Weights of a small image classifier: 3.59M parameters, 19400 steps.
Rows from block 3 of a small image classifier, named by matrix and row number. Rows with one number belong to one channel. Each number is 128 + 24 x the weight over its row's rms, rounded and kept within 0 to 255. All counts start at 0. Numbers have three digits each. After the name is the row's rms in percent of the matrix's.
After each channel's rows are labels from the 100 images, of 14848, where the channel reaches its highest value: "strongest on" is what is common among them; "patch colour" is the nearest of a few named colours to the mean colour under the peak. Only what is clearly more common there than usual is listed. The data: made-up road signs on poles.
# convs0: first 3x3 conv (model.blocks.3.convs.0.weight, 112x112x3x3, each kernel summed), inputs 0-55
# convs1: second 3x3 conv (model.blocks.3.convs.1.weight, 112x112x3x3, transposed, each kernel summed), outputs 0-55

convs0.51 103:109082138118167168111144139151136158092120121107147105069116105139125132153104119131145119119133149112057149094128133127126098109129152097125144083104127166085133106147
convs1.51 089:064114140114132123109143118132115167121141112124107117131124132116112109126128117131136111177128125136082088135102118128099111129155119097132120123131129116102122070079
strongest on: drop
patch colour: black

convs0.34 110:118076152130149112066169144095128141101107122148125138091149111121135142113117137110091105100120087127105112113109107113134111104108091114151089105106096125119095093139
convs1.34 106:139121114103139139148141084154034125159134133088139143094115111097123149108121105164127142129144140095120150148126129113130138149121128177085114085156098153127110131159
strongest on: ring; drop
patch colour: black

convs0.75 101:159087120160136165081163170113159112098109143108134120109144115110139133125153135138112109112129128156094133111121065103156120101093096121135135150123111153108141085128
convs1.75 077:140154132116153132167115077124073062176122134129093138137112147101059121129080102136103135145137135115149160123131128130144108133139143124139084066138143133148098144143
strongest on: &
patch colour: black

convs0.67 082:120114194120077126150097137138180123099143123106110142165116108102093075140135099105102146141079127127133154062127167127145110161163143148146147092113083117129136098097
convs1.67 106:132124128164146103095143157123137118122135115149152110097181106108163118102135148136138110103176079111118089110114125072113131093059064094108135129184147132085132123133
strongest on: cross; heart
patch colour: black

convs0.86 083:135117104108133159104112129142077139108163123160141125123136068144105119123108148138160089102160115096097126103114137145091100104125073089135114147144139126118123128127
convs1.86 084:095113142119105110120170152135178107114124106098144117135172145151142148087116119108137154080143126163136147112176109135081125133140115109120136119106102137111117126095
strongest on: star; cross
patch colour: black

convs0.35 081:150134065201156140157155147136133138171122134140160145112160120115112138139138116087107104110152104121130102159167085102130076078148159109086146147107140117113148117117
convs1.35 071:105118144051097094106106147139132140107078072099109087133089117154147097076143094096118099110105153156138159143128116147113130073113081119131112152128122130113103110141
strongest on: star
patch colour: black